From a checkpoint of a small model that predicts nearness at each pixel: 64-pixel images, 5300 steps.
Rows from block 9 of a small model that predicts nearness at each pixel, named by matrix and row number. Rows with one number belong to one channel. Each number is 500 + 50 x the weight over its row's rms, rounded and kept within 0 to 999. All counts start at 0. Numbers have three digits each.
Before each channel's rows are labels from the 100 images, of 14976, where the channel reaches its highest value: "peak on" is the class under the peak. Only what is clearly more common there than usual is listed. The data: rendered rooms with furniture. In brackets: how many of the 100, against the usual share in percent.
# convs0: first 3x3 conv (model.mid.2.convs.0.weight, 256x256x3x3, each kernel summed), inputs 0-255
# convs1: second 3x3 conv (model.mid.2.convs.1.weight, 256x256x3x3, transposed, each kernel summed), outputs 0-255

peak on: barrel (25 vs 1)
convs0.200:441474447548515547551422525496378554464541471577547478500519495549495466541486578469461481410452445534578519446484503450599449505544465474511394507471487452528577511573501535459391566547538452542451606441468552477375524433438525483442528443561561498390526539440524482514467468423507476574474568501481471538474541456532494559498454494444558502462547533537607539461427605527462498484508548472435530433463441515494558570561521445569417410499575452490524546457498572520499549526493493492435445493501472525524529526505482549435530514398406529508514549503419503462555467400521517460531556422577542550495436464553437493413455460540457588512443503520432519541445465538541526592430458576367513577483521529469542410553443500551463448510498580497563589536462465495510553588505511
convs1.200:474430535507519468466550486449507589422515479489540486494462528428480574466544445599481503501523395462572533538528523468421467546418449427557614502557534537428529527432456548445581475450484618492518458555564455534517472511526526518557540605352467519571620551529483544469524601628551598434462511512392565500554521566545460479531576553500475480476474416588452547433534454458513539529643488511530492536460517397445535470412424509473519569449506479540575437565499470489546430475488421467518535499472420516481480443403502535576429532537531580538522462472495487520524523587496454499476567467434492499542446540570542471475538490513467511571492514481529437532528550510561497531494490536524523488510505409562513490559457546524523550421456455459416485496457540484594448449530567

peak on: ceiling (39 vs 15.7)
convs0.225:436389524448528479510486476545408454587498585466484486485477485549420521453578436545526487510498585430488473512579522398519473442594483564491519651494457465451538498504524552509441484437493501440483476518475482555570479531547437520404404451512479550503588584553468492557480479568495500495540561424467487521423530496428522506432589435429496530548482491535499450415477461502541553508520486472467489477563487504563500532534452478571528580540547483617567417478576506472505561484477445507444505560544491491543502615516481538488416501489511517461366508428477481500607565451493565607450478445522497488472478551467475329637563507553569477507397505555476453519531443487516455510577479512548534469413400471519431497481470445412493485498417462440524514557476586503520500491483490
convs1.225:534505503606558492526580470549517505375442403497518627494527555434474447496467507451503589433500449524526500484518434542492510530446550520434477391444512476484478442512521441425578511581537509573514503499516606485512521440429572454554487581435555486464454419454468402487499441433505525511562459452522518547547526576455513481513392609520528558430525481502531476461462536495483482401482435516495526515452508557383385473489608521431409369475499503455446525573440520511535461537537503422511583411515473494432517479455532510490504457483530546523540543606548435504439475517538503411533495551553550499499452478502506603421472497540521496568653533499561482429437493553426451451492494460525463496566502585495442537501545444519498560532541488593537427436522509571488497528541501

peak on: wall (68 vs 37.9)
convs0.63:492495467554505452522485526498456477595455531514451579479588504534482493540551523518483487487393468537560538482518548472551503518459455394493508530442620508523399421435460566462547484476464562582458467443518429400530480467393494446459493568502497528591499476496524516492451500472495458541472474523411499491406450384382555501561421528463526431485464475436461519554502490538495463587481557538549626520472504453403512509514483449468581391446477460552457510447538542428531475549499608480494481441559452459499465497465571419574471461594516581527494548616471479500573442505554510518531411468502474432545540509531524503504481466504425544439568484613547432594439614531599457484503495511524473409470560489445554507523469437515503482541495557479506403496481604471545502562585511
convs1.63:448495454420503513522506536442475518518510537472485475557440623556431504465490483500505537567476519412456506579538492529565499455444513618505516418483368579429510613476506503542431481474475516409514512590461552516526491555538548528550496420548468462507480456454458512470553519517568488500472528504594510526603513560467461554455477485517454589474545577555529526431579482488527536482546550450482464501478542497507526454512542477551470602485475567470478490558544481509496559470460450550495528533460492517559552561518403493484515477507479387490528500522526561509431583431465474547447548421524462622384436476414496482499514518545441378588429545372401488388481479416368558545537527494493453493471558544572397506432442512456493514416544521533476515606448460496481576501450532

peak on: wall (73 vs 37.9)
convs0.11:510530451499497536468540389552456534469515450530468450569445460399517435544451473450503441440513459446539515508461413465507516538438460502456515431440420529498549566425468569477435582532494457461462535568452474501490438448546431507510464479505455546400540446502473488460439446479502531543400415403560467614485476503484483559441487415527506497472463500482454493414530456449497475495468429526531465466473485638433464609521528507495500553447491481457488532473428578464446516482434380421561479484497505575543514523434521483480482508400438484462491556590522462521413454456643504512474551525485523550440476550515520462528488508443532500538492472542473509516552426466528519591597545513461515490542509394446569512487551591454345531418495479525510513429428481672506507408551514
convs1.11:478473531443520495553383672418420438506482512439551524373479540613377466416517519434510574535526479479472445540456548549596449466540518508535434510457508490493525498589522468537585467505491565417546526616531570463465548544541464497464478529560543473591403528578523515582508571463540510443561554593432480442432437474507461539495414482483460509570504483483506468551451500469537565459393574556527443506511555420455496447478415477546512416506466502483525458491507411526485497446606562542477506518403542503501516576524441446482550496510517560456444523403457565512545483567432513492482478509513453463477509453515467529476486480528499518441523509460552512461466589576468485499518508490536452500465565568515475466567429361486526494483511505442508487637506566429549441523485570

peak on: window (53 vs 0.9)
convs0.187:452468475531534466496491565402466425434546463607519522571444453463426563582481517426505458503551485438513520506510437477532441518479537531528481477465439553504619425552464490508482521488435451463455472594541572489624426531569445379571467526467547528536507458569539517505441467527509490478535377449580457504548416693538523447474430426470474495496471471408442539511510522488455466554499474497537565427562468512487507475582483481501517469517539483486461531497516635551460515587421496532460492523446451446536487522523524613493537555444443526547551539510506484445539533529420510519411480452499476516454507457566482629436458617465535466494475515479410480539508452419554535524499454502477460595436445504534514667482519566531495505601539510507441501482472476481447444532495533
convs1.187:527459495575493510562530556434490530506471501415452538467497480596491419577457518460508413574504561531528449524542504480505453569492433506525570521485474468518543466495501566513532488612451543532462460535464461555503571569442550520406515534573457529520487432502488514507481520573440416511526561531441485491493567420396409603503526474575488440440499448461562531488419445533532461570503517441455495522450493496540526562459450481534495526556463366489412455443423489464547460582499486463494483531502458470498451571461450489491574397566493410497542483567364561473551475464497490478466477450467506567507525421488463468548468428443457545501552500399550509559584622511513514467514518447521440453446598486534485407592470383486592525518463530465523567577607633532519558531543548

peak on: ceiling (35 vs 15.7)
convs0.30:425576531581461467559565476512533520539586468450459513525471477517412497486543467520515349459442431477490588477493487498471464559533430497457466552453531385459520479494544454584582424533470459476516571476503474572438467621560502598520492527497548542512515474508507536548484438559477453522529487588413480538460529521493485500429498455553444456426487467562512518490450395506506536563414466415474551490670503498587582526449485503542527518532437512549483479557554456540624526461460509492493499465387394484551586460545450532595526490491517432423557557548470499388595531517510495477568540537545532480453513450473548489585502469532470558426542486542590441556545486458495479550460467523529510450501524469606432532443554417572521487517518568545549497464454571491516567415522452
convs1.30:526509572561487564416496453491497462579414513561504569617504565512527535503591514489508620507547546442492558540523521476528535480561480518596554530580580504393454452483490490441495527546539568540480400533479483529525476460498437454518525534480469542519506413441501438479458583478500536465508470474523529478548434516474563553555586499480592504644512497484516587430581571488519468431526563598416424591397489493451437421485516443409556580538558498462513544547566582465404463486509484500593465423583588452513457546504416534493396489550553531584473475458560457555536504470523469510547572430453428531555463500519441429549534455466493483529491477451520529441470473541524505430529595565408515552578494469464578497515511524468521567476506451520504502475534470552497426576457446

peak on: ceiling (81 vs 15.7)
convs0.246:481558494413486493554501596481523500469521434412425535453614393452367472454501576486498508543512534490552456421526493477554484531512502517524470513501592485608528512570543480468545458476475510440507459420493604412483523471423440519485537438528589505540543437466526503410341499467437539515490525528495504590466507453518506500498538564502487537525456489490514437596601521571424550475541601470499588537578528474455497441466427483506468504503466529497428480545520479502414466490508517511481485596547437329520471540585563574553482453615523508488498443539419443524529433507501543514562556393413495476510490473459396498501457425556546478487513554496615477507510483511577490509598479539512586434456514526483495501513554519402591426442495534503497516451501453453484513439530528
convs1.246:534469492533483448474533394485515536540397449543562471440484541447550466526604435533484534514527450494444517570510494569534531451576586513530459583577630527445534516465475426496540429541526535487443526522498417508530504470539453454520560617497383516461401494583567477541609518518545512441474429539574520574544492555540471544508540482529546395505555507473539548349480440474589502481505471494526492538390491549596533466584597512557532484498519568525634477526570539482569463522577460525552468447433584498543534550434431524461492549456530478518489501446592541487513501403509543463462448592496514537574460519538534498516552515484494495557509409559487516453432494484431467457479452514411466574486443437499486511459490479565537579600501517467529506599533555558504535465518441

peak on: wall (87 vs 37.9)
convs0.93:539570532497475592551529509531521615498454469456429441632455496437469479499466601460524520472574477451490517439503502460461615439608511521425440510394528559522544513525503477541492440561531500452523513485476537470426462505463333547512419466564476484433485550546466437474487454480520401536474560466426494518570496464501498459495521484496427570491493437441586518555412422402655488448486484570460494515463563543445493516508574474514442601544468444508504526443521438575613523504517455540436541465573502493491425479467494459546475585424500369445477418512491461520433515479465492573458492537469543479469425520440519536460563432468488454399539437435578569437538424495466485479540467527473506480504512489454504531545488523513447508550537515542526504534510384506439547397480451
convs1.93:512527445480494514496545530464471479571520407495547613325523540547578462488468517520547519500411509473478530568455543525563460476466469528503551515588466547500520560512512483460484515477519533451447515449468395523508605506472601447507605528471480477528514437529496581469492517472480514431505456476494531613458559524492423487479438498550479398527428515539404501544549542529401486513451493497481529504492481449454553516526584525505475352411507488452513477540488571528355468502515494433574429472522543472504556485593460557476571414528428629509597597500536517392493443471551487466439446462499373493539601490509496447426509500453462478616463508455515467554474553556525518519512529510567453472509476541505445535545461472401499439472559454446506534520597584423517459543537485

peak on: ceiling (84 vs 15.7)
convs0.109:460494575512474477467420524474454493521518592486485676459556433458529481488474567513522424464567555399502527479469509455492467443547507563497556474532525471497486498448484553601453506508473461489504411351511403483447471486424511418408529458512534410515545451411486460447453495439424472506534486559464475453660572510504503439492546461549393499460516484516489495492526532501445562527477371525497527535570525527466520518497461589490435604456555458513529491457439468517533546494595422453469573569443422445504507522412511539471530468566464511497518592500569481435559495487393404491418438442499458469484474426452548514464463582493443487530489455469469468539458647478495499571485531520543475489498479540462535496499415417587502509514420554582510479566563482426496463452525525
convs1.109:478537525466558492537461499435502492469594482556459357486478558523405486513519480464494548539458488567504470503524548478512434530443537399467448591479492461565493554504506496408563521530555590482486513658464536454573428553490492541464443498488382488558408518549466514563529597520578478445439490397567471497369391428488496513471449466519525481552469498527504475450519466506507465493498535527490475430511489521425503488323442388529449429547510512504449564508561494466511513511464484433453468470531576518582499434600522486475460531411548449491443561499476438550364490474539509533542585447484518514526496618510496585590462506530495462459428551518478515488471368471506535493556491565469474522529541510464488513560559612417529532465487500452493498496406520546488553514531566

peak on: wall (67 vs 37.9)
convs0.188:524496552414431423439531476469501485535543482524561510429434528538540478493465445535439509504476432484511461528389466392459458520524457531545480514595439469454511494476458533523493536491505537466459448468447505510473611516519522497567437471549500487537418496400463439434527490449446560468449485499560535572515471617511503536464527430543418472483498525452478493470507597434387537434512559563410528502543451457572468503553556600584513477403544485479446523452482431431433448464465541484426505495479558493571508710444570500459484531463501446504473550522597464442580570490469439521462465452459450452529541545492524543434464458512471517468554495502513421548437527492490565443495546429675567449474458505459539534449482531442523442574466565565482527503412461528421566532461433
convs1.188:506461495566584577491472521483435470505516505521434488596544448524486486545472559395583438516528547538526405537567432512475463489543561500508569437527490474454486574524474487497472477544435469522483549559530511511476439451526457586480515457509451413545507427563434581638401494520439393481603508441528516441495465454499487514458434558475592454494565473538551480574380440468493416577440399363513504518450472589498527494427437445545441530534487482557429515508435495400470552545572445468471509579490542485449463479444483606506499532536452526495491500580366531523524377450501548510454493594501471585472534519465443504589476476496521438474525474440482522515591492530533553516470506442433482543500540540544520568444516547522466539486452580472568426511478489433582476485566549

peak on: barrel (33 vs 1)
convs0.0:438456465493523564521500517480618493496537575501516564501594452575440429488533532516566422571538470522502586436404480467465560513491455533444437505498513556510574475413448542490462454530483547497553520454460503533499551527446407546522452502474416490631370417450527470481522543485552397533514522524497515571492489460544456585609434577572458474516518526474494455529549628510470483492469506385482456535475450492521468507436533486547504496531468507474486547531498493502553460465487404514468467474430529586531594515459488523495481538457432475488479627558419511464452622434469475483486465536513583455476626600493458451399557490455461449442515504503338484503503485500478556472484521455361487488434446529541573516440458493443500484599523513424515500518521539571495541443569501
convs1.0:515497522529555438473508507492494457520428502448498497520459456502485505574485517480347500451464516421468426510520526436464445487546408546503502502524565493419479464519459473482524561398508393473496588417571533517496467543485497539521566533533564454405561467539465519485470530402502458531549474427551576461475404516536416551339533546589509490475521516499535502487529422485417472456499557485490501467492561537512476581471441516436577540451515544482448476519434515545530548497495482415467433426391517486445416528476494522513506482521531555462490411423443494551505475506562445534538495489456389543517462470581457546534555498550458371464503454453461401468488468457516414559537475555561542451564596519461432505514552613649576575463467553514586568412510485473500478603521508

peak on: floor (96 vs 38.5)
convs0.83:453541555508446466438510481512552421498483503441523483547512471535444485526481478508557515521535570493628453441610518596546458497452433467603567468451457521525442539510484544464460430473471440510461445487465498522472565509506517439480554502534511548467426454454564483632467545523550472619482453476514504564477430573457490475422518493507577526450534594529477509507547467495501492479539463591445501531514510441485432432491532489529468424333470549511533531478479551419499564418421549457525505526530369542444477437568522516434511536473483476578453559481571365537531473472499423509450529438506471435478467519424441404507494482466473463520436487503567528502543612571596478446566559515430520508535503466442583372471390471424475416580492555457453460473470513468469556502559564
convs1.83:500514521495497480538537551532492511558550597486530503459469522451432478470407496450534395571540378547452488471506480498447577460491544522485462426479521514461569461589568464552510445621446587468517491555556513484544526538524476453568505475399463414590452504537495508417582558439464623551523541491561492435510545468430487539546464466508485521503479547558547498382508535492493563508419545431539449488531504534473523560525537524406530624474465510510482553480549474551463459600508485530498470503520491517560581572431414506478579454496521495386525573466506593531471498542535524447505498575423573564500490471457507450472572446489438518581525545431473500566423369531380550524446483552551546563502489508544432494370430473497533554483548408526509576485507565551504459508428448

peak on: floor (91 vs 38.5)
convs0.166:515455461522473420440449492474480489540466466535526473535408532571379573535457508586427515502473591504451459540566540545441531402534493420535479508470391477501529480447547578527490444446401551513448486541507572456515473563548565481512435483523467422494622530470471488572465501424411526468446566448408469491512537446484449522462568482455424406480530446572539528432539479520525515468424547460485553561490469388550534464485529455504551423482532541440531566569511502515396490484447535494530625448523468485487506556521544474467492455452498468496539443486500489487552428498464522454516473490446440556620581587550518460508513526519545507516406492585599523546513455579554465465410471491469379493520433504484405555537522467468536529377561529418517502533414571538447475475498387
convs1.166:529549520445565581461516422567580487428522507543521493484413389467622502418487614511463412530492435518544503492468503488434527511452374509553438487519548464468467426527467424480470447519508481510422559530504446426530522388510444488525527437468431464458452438549517503428540448552513490518400534549641520504429438465515532509460493406521536564551447472549521560538493520481513533488529506427515494467462442568514497499518468500433394460521535531556472563463524510510498521503453549566482506554416483417514469394485490511569444438520483476545485500526637454503519586537503415468559556487469576490496398389390499540502497545538497567522471488437516471481516411477433517418538573463583479479429528492521523547457521507515440503544514477516455492471593496533671580439447505

peak on: barrel (38 vs 1)
convs0.174:475523487546514491467475481401519368446531397530515457564483531565512517558459487506570488533593463467444448574576452485479522432543491468515486512455452459529597457497556563520495620518500474437454480445489486508493526477363562549539542526540503486493570551473470602434433520455468415444449554437583450476444530596497483516501488504545481501597463476436477579518486578431538547545522519466436492510537435500451572552446468509403530401421511542478529483473431635482531439553458452510501491495478478479597553518441493520498474523410543538482465530434466530498571565534503474492505476528488474462576429499518584464472449538471443550563442423468457418533483468497540481537406568490386504475496417420408601509437461588503516436509506536436577479506421523569466585604463474
convs1.174:503521522457505508499473571574492575520465525629409463415512414467550419475443463554405543543511408503603535537487501519496481526502454513577475461496507535473502514499448507497581537513454499516547476475526520380509424478535520488496581534507443483512488519413448440533502484532507570607550443520494461449508405450479453518519586471495402443446445387491461459470601501520465443463578526503432499519432588456539548512517468562504541534505510506460550460427434476514510459399468478535503535543445427408372486459440453488525504544469521474556529409483530364429488427480469493493503557470505578484406509446444417496497463389492554427453544425503535559613525511487423485522394477507548466557484538471540475595566486450584479536391509530540407456484450570437503453475512489

peak on: ceiling (41 vs 15.7)
convs0.244:461502417554561473549576486470473475511616405539527521420542473481563473485509490465482453528543402491520524427448516444495577554408497426471397442383516502537554452525483538555557466510457480473467478480442525541480423594505376504438532387579576478577544476480565408440401476417545469535602472460460462536468502464533449527432475503510518520527479467492501468577475495464496492442522444506510524477548500640516530524529528472442532534524474565441526514537462495480471449508556433488407523521468449416458528494467481422496498555413518617488527513467566500517514542555475417515566403584510486404488460430569509538499511540522538514393579438489497412547554546608501583519528439477419529446419550538515542540562603541476466445492569484491465531550500455468568432432504500
convs1.244:528496538503634489551569527471604523514435503395485555514477456491491497531479407500567494530463503547532546586541560576508535456551443488538574620558449491448476503443517468498536533427569562515449525454489460575475582465490556449535471539456525520472541510473469553516564539529449485492497527440593572533535591518500521553539543485531461457498482570538480555499472527485534524566591538504524503565371590365549455468535450556506506555530573444521434548496510674544480471461568504503566441394535494566545480519522525586619465354640473512519530476539404538469520468386532460472473447470384477553526527496443500446451521524516534484555507532462515493463448413425521438600495579546509503489587465494516525535457446494503551510481493501512502547488499484477559553443489466

peak on: window (34 vs 0.9)
convs0.100:431555560495371536512510424482525479517538495531402522438447457492504510469501528475533524521479522476458496572463508520581533380442523453567500635604555525469513527392502366504503436510500513532467581497514490490571463466553572510525524525457465434498457527558535421516493423522510490471447440505461476502381495521478417474446508512408461483529585504424439511414520490465430545450517466440531581409498507474547525489516555550549478477493418467572476504530519544528532456454480512505473431499515469478622502478504398499501460514533471414398419567517472503595472484423480402510424461349478464463467507495449405484420512556404473492451443461412497489473561383447480423528459461410429526543525445498609507510511478515529491463535559593463514507439488446504549591515497473
convs1.100:417458511575475565524566557527495541453404496576587563501530558550528531547471497465464546450496532524466495423485466453439482529569534507486442430484505502456414481468469571551499556556526447434470436491505542557512585424406550558425481597515527566476517552428499504417500540525433492587533596506452513448475543502471460514591482464618493499508496509464606519593465477515476430585478551510488476536519436439508531572518481429494586594544574513496493417426431554504473510539444592407510492449547527512383565455438546471454433465544519442559565544532466559457475504570524544453516519484512497544547529467477532502602562441493560473509505520522461603483472497557535545486543612422497466367429503428452511378533499480499550530453415440536650483513496497467511532507504498

peak on: ceiling (79 vs 15.7)
convs0.234:498442492470446461470443560493588449518464438464597512478612494434489455401526525545530504496517555581471373496481513551542547449507511450482530479596518503477494537526463471489476429415471465456515505453481525469512430534464540382514644515470543507506491499449528545490435543523511398458502534562467545389616541527560458517555427535479530548449490480558488545536592545502500440526527627547480522479508522446536482407401465474483512401514564504482469538566524516564421463529382562550530616478507413434528499390457496467399441475518484510511473521455463510573528600420474436567547494538450433494552536507459429498452604502533501406514536493513554514467525542519431508492519483498521557482527437436526494390509567494595525531482548528399425466425504505479503453577524429
convs1.234:499598573492509512533481511546469551493517578510453520440386420432546502438487530429498484556477515561461530364450588516437511537539447428571521597487452512519522494436526480580591519530492398500480460496472488527485568523412506595484426493454489483524532471605575431549490508513609467453444449520466505541430496391466600461566472499576437508493488513543521510546491436449485527530448467462500547472487398527523458571512384475452470472452569475566525486471477535514463453468510468470458469520459475620566532536574516515469517533479527539555532571577600495545518483572518601498455486548541468504528484480500513534501413510416421582534463498521484512407575514459456496553479534447548503577464579560495440492509471461369561467509542470545585487616579433531499579453385476

peak on: wall (94 vs 37.9)
convs0.164:488483523346478525527556472531496435552455482534555408457470517495425491534495539541496564435484429438522526417540435506548440440501491541561409547518451472455494474527484503514448592511480479435484466458472514508524509479515486510516477464440468497464466567577499424482515451472529517496425529588453515480472487460511598524512448459450456477489506445383535593495446462471521560561530408520470503511524466568579426515477517490531509403500486542601470357461503424507479483513575393530460383522531495485646501516529509499532482473417528431475474407511454486435591565438539478437530476543437442493479446442512565451574531456364459518468523558538410495516486432487517523542485446471559580574498481421526518441480459573458457517597435421568460532478495513466472630425525382
convs1.164:532480506568508496496487514511442558437456466498443434591531543547535478467491514546493456479569557594491535562504539556504449608591609433483615480516543522507491523560494542462473504485529478561552480463523606614415454528456489496448515543496510511434420495460496538577397485475482535545610499446486450504538514525484497490510497498402551476455494546506485524480458455453424460367535500501505463559450529457475552497536439455450564621547510539494475577481438507372481478469492545460577579546502518442426457410514524476454524587460499514524498573531568564491486472524477507507515477511426550545514514505503479461550528564531490507478574504558576557477513407619514465486482503483445515546469407544485591583480494460528375530486512501599571470474463461595553300574477576